From a checkpoint of a small image flow-matching model.
Model: 1.89M parameters, 64-pixel images, norm groupnorm, activation mish, widths [48, 96, 96].
Training: adamw at rate 0.0018, 40000 steps, batches of 64.
Data: trained on fractals drawn by 1,000 iterated function systems, in grey, 295000 training examples, 8.7 epochs.
Rows from block 9 of a small image flow-matching model, named by matrix and row number. Rows with one number belong to one channel. Each number is 200 + 30 x the weight over its row's rms, rounded and kept within 0 to 999. All counts start at 0. After the name is the row's rms in percent of the matrix's.
Before each channel's rows are labels from the 100 images, of 14976 (inputs lightly noised), where the channel reaches its highest value: "strongest on" is what is common among them. Only what is clearly more common there than usual is listed. The data: fractals drawn by 1,000 iterated function systems, in grey.
# convs0: first 3x3 conv (model.decb.0.1.convs.0.weight, 96x96x3x3, each kernel summed), inputs 48-95
# convs1: second 3x3 conv (model.decb.0.1.convs.1.weight, 96x96x3x3, transposed, each kernel summed), outputs 48-95

strongest on: dark on light
convs0.2,107,172,162,187,211,228,229,200,200,229,177,205,201,162,271,213,172,183,223,213,222,210,203,202,189,184,126,201,207,204,234,191,229,193,172,180,179,190,233,228,196,186,243,178,239,247,169,229,186
convs1.2,141,233,220,182,170,198,194,176,217,221,177,212,203,212,200,195,218,171,136,189,216,210,214,143,198,192,240,179,170,170,225,221,180,169,198,221,205,243,161,173,180,185,185,198,202,146,159,215,186

strongest on: sparse; two maps
convs0.56,069,223,203,212,182,200,169,196,209,252,208,169,236,214,188,206,222,215,242,218,189,175,237,182,181,183,198,129,158,232,248,142,178,178,190,186,172,225,216,169,195,184,202,245,238,224,224,177,192
convs1.56,121,267,249,172,187,197,199,229,234,211,202,238,189,208,213,238,208,224,169,212,196,177,181,197,245,222,188,202,229,183,184,191,155,239,157,237,212,177,241,168,172,189,206,192,188,141,190,153,187

strongest on: dark on light
convs0.24,070,204,101,151,159,207,125,189,215,185,223,137,152,196,214,204,165,170,190,234,246,223,233,213,166,208,184,221,180,205,193,174,161,169,180,208,209,159,227,218,200,185,205,173,194,157,190,209,202
convs1.24,101,269,224,165,222,186,225,202,209,220,254,282,218,154,198,189,179,268,183,184,220,183,252,247,234,199,211,197,206,184,214,150,206,252,207,194,213,189,182,189,209,225,246,251,206,197,178,185,157

strongest on: sparse
convs0.89,075,221,158,191,202,232,197,216,254,195,191,240,203,223,169,147,169,215,166,152,196,177,202,166,147,216,123,236,166,191,193,213,193,190,189,183,210,183,190,209,188,231,186,162,192,210,205,199,202
convs1.89,125,192,250,249,227,183,207,188,170,197,207,160,225,185,208,251,184,190,235,209,182,250,170,239,183,185,237,204,222,215,207,200,218,201,187,205,206,188,223,204,228,221,238,229,206,193,234,169,240

strongest on: dark on light
convs0.59,066,180,182,217,145,193,221,174,185,162,208,169,169,210,167,223,191,207,142,184,186,227,204,169,180,195,187,165,173,164,185,156,190,180,202,165,176,204,217,196,167,230,219,195,149,176,153,201,214
convs1.59,099,243,217,150,238,254,203,191,192,142,225,224,217,212,208,227,228,215,105,181,231,192,146,189,208,151,251,201,201,228,158,190,199,199,235,177,190,196,191,171,182,236,211,203,199,196,215,233,184

strongest on: dark on light; dense
convs0.63,074,206,203,238,133,212,226,186,202,160,163,175,216,204,139,215,215,180,230,223,215,248,215,133,173,166,165,189,171,148,177,166,194,198,214,172,237,212,184,211,228,183,203,136,218,206,194,201,241
convs1.63,121,221,253,129,184,229,178,207,202,190,248,217,188,139,174,193,225,242,184,253,183,180,236,188,206,214,235,181,250,253,258,245,212,249,223,170,220,211,211,225,195,225,230,234,252,205,252,234,145

strongest on: dense
convs0.15,084,249,221,174,234,165,243,220,206,230,180,219,216,255,259,203,206,188,209,182,247,210,181,181,238,194,216,178,216,231,211,160,244,231,132,214,235,217,175,186,227,188,203,197,201,208,250,198,234
convs1.15,133,193,196,249,180,221,215,247,217,208,216,204,192,127,117,231,190,155,224,227,179,170,198,204,188,202,208,229,189,166,158,212,185,212,244,154,183,170,235,230,206,141,218,161,203,161,255,163,256

strongest on: dense
convs0.92,061,250,161,186,182,184,177,199,175,255,213,190,242,181,171,181,206,182,137,213,202,147,165,196,177,174,195,235,201,283,148,178,227,202,201,179,234,202,161,170,168,228,212,180,242,192,209,261,212
convs1.92,069,171,230,179,218,198,207,192,229,146,196,233,167,189,194,214,140,208,262,199,231,194,217,189,189,210,188,174,192,112,197,165,171,152,236,193,135,185,171,220,175,195,224,211,200,216,204,178,224

strongest on: sparse; dark on light; two maps
convs0.19,072,141,165,207,199,184,210,265,222,207,174,153,200,173,219,212,137,151,211,196,167,203,200,167,150,224,197,224,165,218,186,263,201,185,184,171,171,179,227,228,165,178,172,195,179,200,193,216,238
convs1.19,105,245,227,162,231,203,189,118,165,189,198,240,151,151,204,199,242,208,205,169,178,224,184,173,219,174,188,183,206,199,166,157,144,205,208,215,222,208,132,214,199,192,178,218,174,220,217,166,134

strongest on: dense
convs0.66,084,219,189,176,178,225,220,253,238,229,158,203,218,205,214,215,166,181,216,197,166,227,205,155,162,250,120,241,163,198,205,197,219,223,181,158,235,217,181,191,142,176,188,110,231,223,214,185,228
convs1.66,109,145,197,189,240,178,199,166,154,230,206,208,191,255,183,222,216,157,125,201,235,158,190,251,200,148,201,203,253,192,189,203,132,238,206,221,172,226,209,229,228,246,205,245,169,225,191,194,169

strongest on: dense
convs0.13,092,188,224,189,187,232,236,221,239,213,233,143,179,234,199,177,192,210,208,220,249,209,196,165,231,168,201,251,239,238,211,202,190,184,232,204,210,222,212,188,151,240,149,210,238,201,189,220,218
convs1.13,149,205,157,225,201,195,196,200,169,188,180,222,212,154,233,229,230,247,167,199,167,200,171,191,172,242,216,178,216,163,171,171,194,250,213,164,197,168,208,190,296,152,212,149,184,189,227,211,195

strongest on: dark on light; sparse; two maps
convs0.26,065,191,168,231,143,199,198,222,189,191,190,168,171,192,174,179,178,229,195,164,211,225,213,162,179,231,182,206,174,193,165,187,204,171,247,231,202,198,221,191,164,226,154,166,144,183,157,167,231
convs1.26,095,229,185,193,238,213,178,232,207,206,167,263,206,185,233,225,188,207,191,227,180,223,227,185,168,181,227,203,196,252,267,226,223,213,185,198,193,188,197,204,225,269,194,230,185,159,216,153,206

strongest on: sparse; two maps
convs0.30,094,181,209,221,197,197,246,180,238,163,191,183,171,212,219,219,192,173,172,242,170,243,224,209,183,190,207,213,242,171,185,170,294,210,185,231,195,175,278,202,203,215,236,182,242,145,185,217,197
convs1.30,143,185,237,235,215,201,194,216,165,207,213,183,170,204,200,244,194,171,175,227,219,158,161,161,241,162,208,209,180,211,200,180,188,214,106,263,226,244,194,206,148,212,244,167,192,168,128,184,201

strongest on: dense
convs0.42,104,183,196,203,234,212,236,210,245,185,221,230,166,205,252,203,228,182,223,273,216,194,171,199,216,204,217,163,237,211,199,257,261,228,217,195,206,232,249,179,190,194,270,199,216,172,209,200,152
convs1.42,108,234,252,218,171,189,216,248,159,223,216,233,179,193,217,176,205,168,217,180,212,196,212,250,216,216,197,188,186,246,164,233,186,202,182,234,154,251,185,180,188,200,210,237,200,153,137,191,206

strongest on: dense
convs0.25,072,245,172,179,216,196,197,244,178,169,200,175,213,189,187,169,200,204,266,209,192,196,220,222,203,244,219,199,229,193,188,224,207,243,171,214,176,256,207,244,184,182,127,201,201,147,213,161,197
convs1.25,099,207,233,196,195,218,210,179,232,177,210,218,166,226,177,171,162,248,206,136,206,189,235,160,197,149,200,162,215,162,231,253,241,201,199,188,222,184,262,215,208,182,240,182,207,211,195,187,189

strongest on: two maps; sparse; dark on light
convs0.41,078,144,221,188,142,195,217,177,147,194,184,194,243,208,257,209,177,199,250,184,237,213,192,226,183,185,192,176,213,189,204,130,277,174,225,233,135,162,167,242,184,228,203,207,197,229,188,164,270
convs1.41,096,194,195,181,149,249,219,192,205,200,212,176,280,151,243,187,241,204,201,183,154,225,191,213,208,203,181,202,280,164,161,191,172,198,255,197,157,188,192,198,208,236,252,194,197,227,187,139,234

strongest on: dark on light
convs0.45,061,210,175,231,207,193,196,205,241,159,168,218,180,237,209,208,119,215,229,192,171,191,199,162,161,186,184,211,154,183,223,132,205,170,210,140,174,203,282,211,176,175,234,170,148,173,166,192,210
convs1.45,100,239,236,189,137,209,268,207,150,252,241,221,187,171,209,178,230,172,188,207,235,180,192,207,242,180,218,204,219,154,187,237,170,208,182,162,186,229,136,166,221,212,184,196,183,179,188,219,146

strongest on: sparse; two maps
convs0.34,056,245,223,213,199,185,223,206,194,155,173,177,213,226,232,185,188,175,221,165,215,196,191,207,201,209,205,204,184,257,210,221,198,219,234,145,206,201,181,142,219,226,217,201,218,196,219,244,184
convs1.34,075,234,129,192,224,231,185,223,255,175,199,166,181,191,186,174,252,249,174,182,249,218,188,204,192,168,223,165,229,210,217,233,177,254,235,231,157,151,237,213,220,242,222,235,189,224,185,219,162

strongest on: dense
convs0.33,070,202,191,150,198,203,176,201,182,208,144,185,219,194,186,174,179,244,184,199,195,167,175,230,234,171,215,235,152,148,191,182,217,181,235,189,175,255,211,202,153,199,184,219,197,193,254,192,232
convs1.33,095,205,231,266,243,176,186,171,172,223,214,205,245,213,195,155,196,123,174,211,227,196,238,183,165,205,124,220,282,209,190,222,174,238,194,214,183,215,205,179,218,205,232,207,172,212,182,225,213

strongest on: sparse; two maps
convs0.76,141,137,216,193,182,251,266,264,264,201,199,172,213,203,245,225,195,203,184,239,175,245,144,206,211,202,210,233,224,163,218,181,147,240,175,231,202,148,225,173,218,224,182,193,206,239,188,254,201
convs1.76,088,190,181,225,161,234,172,250,213,195,208,226,148,130,194,184,160,128,215,190,215,206,218,216,143,162,248,210,224,172,208,200,202,214,145,179,217,202,184,162,192,142,199,208,229,163,193,195,180

strongest on: sparse; two maps
convs0.54,070,182,170,123,210,205,195,233,265,199,178,201,224,204,147,167,197,234,241,227,259,208,189,217,225,193,198,173,210,199,192,163,150,252,200,217,208,195,274,196,197,201,220,228,225,187,183,204,171
convs1.54,102,201,261,217,127,193,213,163,214,215,186,163,197,115,247,202,227,187,165,173,172,206,175,164,180,159,216,162,193,194,218,219,181,229,193,202,194,172,176,204,279,165,238,199,201,219,178,182,243

strongest on: dark on light
convs0.7,210,190,164,197,163,237,233,205,206,202,169,182,169,133,173,168,167,132,138,194,151,181,162,197,165,218,156,207,213,209,205,213,212,206,205,107,209,235,209,170,186,163,211,120,232,209,204,195,168
convs1.7,026,163,218,195,160,194,167,254,199,199,202,186,186,199,189,199,227,221,163,166,211,199,255,161,177,142,175,156,162,215,197,241,180,211,211,199,163,188,218,176,210,187,214,263,181,227,209,206,203

strongest on: dark on light; dense
convs0.87,079,182,218,259,219,188,210,235,219,197,213,198,178,198,190,231,235,180,218,237,201,244,214,226,223,257,192,219,251,272,205,284,145,263,180,188,284,193,255,208,223,218,186,204,182,187,242,144,183
convs1.87,139,204,186,197,210,211,174,173,206,187,177,215,211,200,211,213,212,251,154,207,203,203,198,200,193,184,257,180,219,162,216,202,282,162,261,193,169,147,220,214,207,212,237,159,202,214,162,236,155

strongest on: dense
convs0.90,050,193,203,210,193,215,199,134,205,151,208,155,141,186,199,254,231,178,156,204,182,179,184,182,154,157,236,182,136,191,235,152,165,156,148,165,189,200,159,257,209,181,201,186,184,255,209,183,222
convs1.90,058,142,262,185,244,248,230,216,210,208,141,166,217,187,214,141,123,175,222,207,188,239,192,201,229,214,216,181,174,195,246,201,189,173,246,201,203,172,177,189,209,159,218,212,187,176,218,167,209

strongest on: dense
convs0.28,091,220,187,209,236,168,161,239,197,210,154,227,250,222,195,217,199,247,184,187,232,223,205,209,247,204,193,249,209,221,239,223,156,216,236,200,188,161,206,250,208,181,245,213,208,206,165,242,164
convs1.28,103,192,153,176,182,182,207,184,209,188,176,224,211,144,155,231,172,205,194,135,203,205,192,153,192,191,202,187,224,162,191,161,204,206,229,192,211,138,287,154,244,207,197,159,224,189,226,192,218

strongest on: sparse; two maps
convs0.55,063,176,237,192,203,165,218,194,267,256,231,210,199,200,184,186,205,225,151,212,154,226,233,221,240,252,207,201,245,247,195,198,202,218,181,214,209,270,207,238,248,153,229,239,222,227,194,205,199
convs1.55,085,213,163,231,188,227,193,202,178,228,162,259,178,159,180,161,203,152,215,206,251,205,168,213,152,166,219,180,253,247,224,226,181,191,230,219,200,153,154,190,197,190,183,213,184,185,238,208,230

strongest on: two maps; sparse; dark on light
convs0.22,085,217,202,181,179,229,200,232,229,189,186,208,180,134,171,209,254,223,179,200,247,257,211,204,216,144,190,265,199,186,212,225,196,203,203,245,259,211,210,211,224,196,215,211,196,170,195,173,126
convs1.22,135,139,162,235,149,227,205,181,212,161,192,168,213,227,208,195,196,156,231,163,196,181,212,208,176,211,216,164,224,193,163,217,229,245,193,149,178,197,223,236,255,224,190,171,204,179,209,253,226

strongest on: dark on light
convs0.44,053,173,193,221,188,200,214,204,209,214,270,205,188,191,235,269,250,212,229,233,190,163,162,202,223,168,212,182,245,213,205,209,203,237,196,195,225,220,231,180,205,160,250,196,252,217,209,158,194
convs1.44,070,281,207,237,209,194,205,205,199,225,214,224,202,174,152,184,223,222,148,215,218,176,210,203,190,176,159,212,161,189,198,216,221,149,189,159,137,221,135,239,211,251,222,237,176,225,225,226,219

strongest on: dense
convs0.17,096,230,226,185,241,202,186,300,261,202,214,187,205,207,242,217,176,188,172,198,191,226,228,193,220,217,206,250,239,216,187,194,188,225,149,182,249,196,174,184,221,235,176,192,240,200,206,195,216
convs1.17,120,192,180,165,182,228,183,152,174,205,189,221,197,186,152,247,259,223,263,214,206,140,192,165,194,192,173,209,145,192,226,183,225,152,274,182,160,208,200,186,222,203,233,198,223,219,244,219,218

strongest on: sparse
convs0.82,080,222,143,189,176,191,191,194,205,179,215,178,143,155,191,132,178,192,238,166,185,214,177,157,161,198,194,200,200,204,188,195,225,188,236,177,204,192,166,230,116,180,141,175,204,198,198,183,223
convs1.82,131,219,197,192,270,150,196,230,230,165,238,194,142,189,216,160,207,149,202,235,220,228,235,151,180,230,215,202,190,196,212,147,225,229,260,200,189,216,201,212,167,228,161,187,203,224,212,179,215

strongest on: dark on light; two maps; sparse
convs0.40,070,214,199,190,171,202,220,215,223,241,179,232,190,193,201,251,200,228,179,171,173,166,212,180,177,200,184,220,200,221,174,192,215,212,193,260,214,204,182,217,184,235,179,222,130,187,176,219,177
convs1.40,117,227,207,188,164,211,190,249,231,253,181,240,211,212,227,227,181,183,190,159,165,197,237,203,188,191,211,139,204,213,166,210,200,218,251,193,218,121,217,209,147,186,205,208,125,206,198,183,230

strongest on: sparse; two maps
convs0.16,098,219,220,205,162,223,217,219,204,162,221,204,189,190,173,223,205,208,160,186,234,165,194,226,227,228,203,241,204,225,236,214,290,209,163,173,243,164,186,180,178,203,217,220,221,175,189,186,231
convs1.16,112,203,271,89,214,249,207,177,208,150,194,285,183,217,207,263,219,162,213,191,207,189,153,142,211,167,204,180,146,197,191,219,221,187,178,179,165,198,212,205,189,166,176,139,205,226,208,223,202

strongest on: dark on light
convs0.47,064,175,223,211,188,193,210,172,177,198,241,203,166,167,170,214,205,213,164,198,196,143,166,227,230,223,196,190,194,285,205,291,191,176,191,177,281,202,203,199,196,187,217,201,211,172,185,191,165
convs1.47,127,248,177,198,194,188,189,196,262,189,187,194,202,247,201,166,151,244,194,179,197,262,225,182,153,135,221,197,234,133,198,175,205,205,202,202,169,159,203,257,203,193,204,188,191,235,161,188,270

strongest on: dark on light; three maps
convs0.5,137,249,223,192,222,187,159,180,226,191,240,209,143,223,169,180,222,227,145,150,200,145,257,220,198,194,199,235,204,241,226,237,156,203,196,209,220,223,213,177,254,207,201,233,198,188,200,217,128
convs1.5,027,267,178,255,153,188,193,219,165,181,182,202,183,191,203,196,179,145,194,143,231,185,173,222,204,208,162,206,185,145,174,204,136,163,235,212,175,246,200,216,208,141,253,204,181,207,183,258,161

strongest on: dark on light
convs0.18,070,216,211,152,173,177,147,241,134,215,160,213,182,194,195,253,230,232,220,198,219,228,144,206,243,260,227,147,213,214,184,156,204,153,196,212,195,255,259,250,207,252,227,198,170,194,207,175,185
convs1.18,114,169,211,256,154,209,210,176,258,157,217,181,204,122,198,165,201,131,192,164,205,160,176,206,187,184,153,277,229,203,200,242,190,235,197,202,195,140,190,144,220,238,200,139,224,193,207,195,173

strongest on: dark on light
convs0.1,089,205,217,177,177,186,203,231,165,197,192,156,198,210,194,221,184,212,231,178,203,218,201,205,188,245,194,232,208,214,190,185,227,199,213,236,209,203,160,253,190,200,190,196,220,182,217,177,166
convs1.1,131,162,191,211,240,233,212,209,205,214,239,232,170,196,199,133,171,193,148,193,212,214,194,253,222,226,144,169,194,212,166,186,168,189,160,144,186,233,196,134,216,158,197,149,156,241,214,201,189

strongest on: dark on light; sparse; two maps
convs0.39,056,206,254,203,160,186,153,141,182,221,180,179,237,212,183,165,162,202,215,240,223,243,197,183,227,172,193,218,183,154,220,189,193,174,193,236,198,166,166,217,205,228,230,224,154,232,233,180,195
convs1.39,097,180,274,169,157,225,188,229,139,229,190,215,212,199,182,132,177,208,189,227,168,215,247,208,166,218,186,222,234,218,202,153,189,225,198,169,163,231,171,211,201,192,184,170,172,167,238,231,198

strongest on: dark on light; dense
convs0.74,099,200,207,163,174,198,171,189,195,145,144,170,176,208,183,215,182,203,206,266,242,203,134,190,172,190,169,179,196,192,192,133,182,182,246,115,189,249,211,217,212,172,227,182,188,183,190,178,256
convs1.74,140,140,234,193,245,206,244,165,166,166,155,209,204,253,207,207,216,187,194,179,149,207,223,205,224,173,223,222,170,182,182,216,162,161,125,254,207,136,151,202,230,280,192,268,190,165,151,249,188

strongest on: dark on light
convs0.84,083,213,213,139,194,195,215,223,169,216,215,237,222,213,215,251,191,249,159,214,185,180,175,227,210,160,199,191,208,235,257,166,168,195,203,199,260,183,198,178,204,192,164,205,207,184,217,242,200
convs1.84,126,214,193,209,270,198,177,207,167,211,195,195,168,164,205,171,191,140,265,254,247,223,230,198,197,209,186,215,198,163,179,223,228,174,135,198,142,246,215,234,162,178,214,241,198,199,203,198,189

strongest on: dark on light; two maps; sparse
convs0.6,076,223,156,230,193,199,181,195,200,176,186,207,166,227,159,198,219,201,116,240,187,130,186,227,203,171,218,156,171,198,188,201,179,157,185,195,161,184,185,193,175,123,180,189,228,190,235,231,210
convs1.6,129,194,220,208,203,185,181,197,195,207,162,170,241,166,247,205,194,247,213,214,181,235,190,181,248,212,144,231,272,271,203,210,178,197,163,209,243,181,260,202,159,175,203,194,160,222,166,170,222

strongest on: dark on light; sparse; two maps
convs0.9,053,222,218,209,185,159,165,174,201,190,176,218,210,176,140,188,195,213,182,233,229,126,165,211,212,138,196,194,190,196,135,218,195,203,208,196,158,196,175,240,216,201,198,189,216,212,194,238,181
convs1.9,078,142,148,232,224,190,205,246,272,197,165,210,234,179,218,203,226,169,200,209,203,248,189,212,165,230,199,182,209,220,200,192,192,200,168,158,267,142,192,137,178,204,203,171,197,209,226,175,223

strongest on: dark on light
convs0.23,096,202,154,167,149,226,198,231,208,180,190,214,191,218,199,199,193,216,215,176,234,231,184,216,186,190,141,209,176,191,223,181,190,148,234,220,229,226,207,247,196,214,217,89,211,195,185,192,198
convs1.23,107,174,223,164,271,196,240,222,173,162,224,204,204,252,185,194,131,204,133,223,199,203,234,212,230,200,257,186,190,219,169,197,239,251,152,254,191,192,197,197,191,256,201,243,234,244,197,211,196

strongest on: two maps
convs0.61,099,112,211,199,107,199,221,195,196,212,194,233,239,223,181,188,244,175,184,132,189,218,235,223,221,150,224,198,205,179,186,149,180,215,180,224,175,171,200,248,207,240,211,225,168,211,166,226,230
convs1.61,156,263,190,206,223,197,194,173,198,173,215,175,193,141,227,286,200,208,211,289,189,208,174,219,204,197,203,201,220,182,215,233,197,170,249,197,220,221,250,161,215,190,267,214,228,200,199,177,205

strongest on: dark on light; two maps; sparse
convs0.10,065,214,199,195,201,214,185,187,193,160,243,215,156,223,192,137,191,208,181,208,210,150,198,148,239,177,210,201,181,123,196,254,211,183,162,197,171,207,227,202,187,237,200,203,204,240,171,188,220
convs1.10,105,190,183,212,226,201,167,217,210,232,160,196,231,124,203,208,218,155,249,204,185,234,185,246,131,216,172,187,222,254,210,190,197,193,208,146,224,141,215,206,200,162,250,185,188,197,237,203,203

strongest on: two maps
convs0.85,053,172,176,191,178,238,211,188,137,177,159,166,153,178,218,187,200,210,197,187,242,210,229,244,171,176,169,213,157,170,243,201,202,171,228,218,207,176,216,236,265,160,130,241,213,186,187,160,206
convs1.85,076,186,190,188,190,249,224,203,252,191,206,235,229,171,195,189,232,215,260,163,143,190,144,156,182,219,213,181,214,173,193,201,151,214,218,184,179,155,165,167,233,267,270,159,211,200,170,202,177

strongest on: dark on light
convs0.0,073,191,180,183,182,226,152,196,188,225,170,237,139,206,203,202,162,171,144,210,177,118,229,211,185,186,201,125,193,212,172,237,197,207,186,235,180,244,198,255,235,164,258,189,202,160,202,176,202
convs1.0,096,157,252,208,242,184,199,230,183,236,178,183,225,235,176,204,142,214,250,138,158,174,202,176,208,228,217,212,205,190,201,211,168,142,220,181,168,224,195,226,201,166,185,170,231,272,226,213,185

strongest on: two maps; sparse; dark on light
convs0.36,091,216,123,229,168,211,209,184,189,182,168,175,183,166,141,203,201,201,135,156,201,180,201,183,202,207,148,215,219,224,213,166,171,130,159,149,207,263,240,252,206,168,212,210,208,186,200,238,202
convs1.36,147,183,283,179,265,162,237,199,207,169,271,200,209,197,188,213,199,216,229,212,202,201,186,180,204,217,243,141,160,165,174,179,187,243,252,259,179,188,196,212,235,185,224,223,235,211,207,132,226

strongest on: dark on light; sparse; two maps
convs0.48,108,204,141,190,174,188,183,192,196,175,252,161,172,120,196,195,201,207,189,198,182,229,153,196,177,206,182,179,190,194,190,193,189,203,201,200,220,232,220,225,202,134,213,193,161,205,171,180,205
convs1.48,149,176,138,172,225,207,213,233,215,188,219,231,233,176,181,214,209,192,206,185,187,186,248,235,190,196,218,171,185,119,159,155,199,228,169,185,233,125,210,186,178,140,211,167,200,212,197,193,209

strongest on: dark on light; sparse; two maps
convs0.8,056,235,172,232,210,198,218,227,201,174,198,175,189,197,212,132,181,196,199,214,158,196,180,207,190,208,239,160,204,165,233,167,217,201,156,167,214,222,222,231,186,167,150,205,199,241,203,220,213
convs1.8,081,210,196,196,182,188,230,190,218,258,196,231,201,188,177,208,187,179,211,187,231,192,209,254,229,208,122,189,234,220,195,203,183,186,224,181,208,158,171,204,181,167,272,212,180,154,174,194,203

strongest on: dense
convs0.12,092,172,183,209,208,204,210,204,222,193,202,207,167,185,164,143,170,228,183,249,169,177,235,212,174,196,178,177,205,212,199,214,140,227,232,159,152,196,231,171,220,206,257,172,247,135,248,193,181
convs1.12,139,258,193,175,221,198,170,191,187,171,266,187,180,221,218,251,216,267,195,183,198,202,209,152,207,181,229,242,233,182,214,191,229,170,124,231,218,231,195,220,164,215,176,240,200,213,140,197,199

strongest on: two maps; sparse
convs0.73,086,139,199,174,186,208,237,251,231,229,232,185,236,199,233,249,120,207,180,230,225,214,219,219,172,197,180,209,200,163,219,149,148,191,203,228,138,184,212,236,199,215,184,195,150,207,134,264,177
convs1.73,111,218,236,145,185,193,199,158,183,201,181,184,182,241,200,149,236,185,183,239,221,165,212,219,144,196,208,218,134,230,187,190,126,156,184,168,202,204,209,145,193,175,234,200,201,185,214,203,170

strongest on: dark on light
convs0.88,107,219,209,214,252,193,192,213,187,228,212,239,226,235,192,234,207,214,255,206,232,231,220,236,203,186,214,246,214,162,224,185,233,197,210,195,194,203,225,182,207,199,240,224,203,183,223,215,181
convs1.88,151,244,182,238,250,211,207,143,226,222,177,200,211,202,244,224,192,247,147,234,205,199,201,163,206,203,185,141,211,225,208,189,173,212,216,216,177,182,276,220,196,225,218,244,213,248,183,167,148

strongest on: dark on light
convs0.53,073,254,188,183,225,204,272,264,205,209,239,220,237,186,181,202,237,251,223,213,197,221,177,197,192,192,190,189,222,175,188,236,182,183,237,209,220,220,231,170,209,164,204,204,225,221,202,263,186
convs1.53,107,208,248,185,197,195,196,177,186,188,214,184,179,184,205,225,162,258,179,176,182,172,229,237,220,210,208,197,192,227,149,285,206,230,172,172,172,255,156,191,212,202,202,181,187,210,197,147,221

strongest on: dense
convs0.14,095,201,203,184,202,241,176,223,236,236,188,246,233,231,237,204,222,253,227,229,208,167,199,217,208,254,152,212,244,226,210,173,204,220,228,136,223,188,214,237,214,175,177,132,195,247,201,189,196
convs1.14,136,161,239,193,174,168,213,188,174,229,227,198,173,213,190,220,197,164,208,203,181,172,177,162,185,164,257,199,195,180,199,209,159,203,157,302,198,175,148,168,222,242,203,238,184,179,180,218,206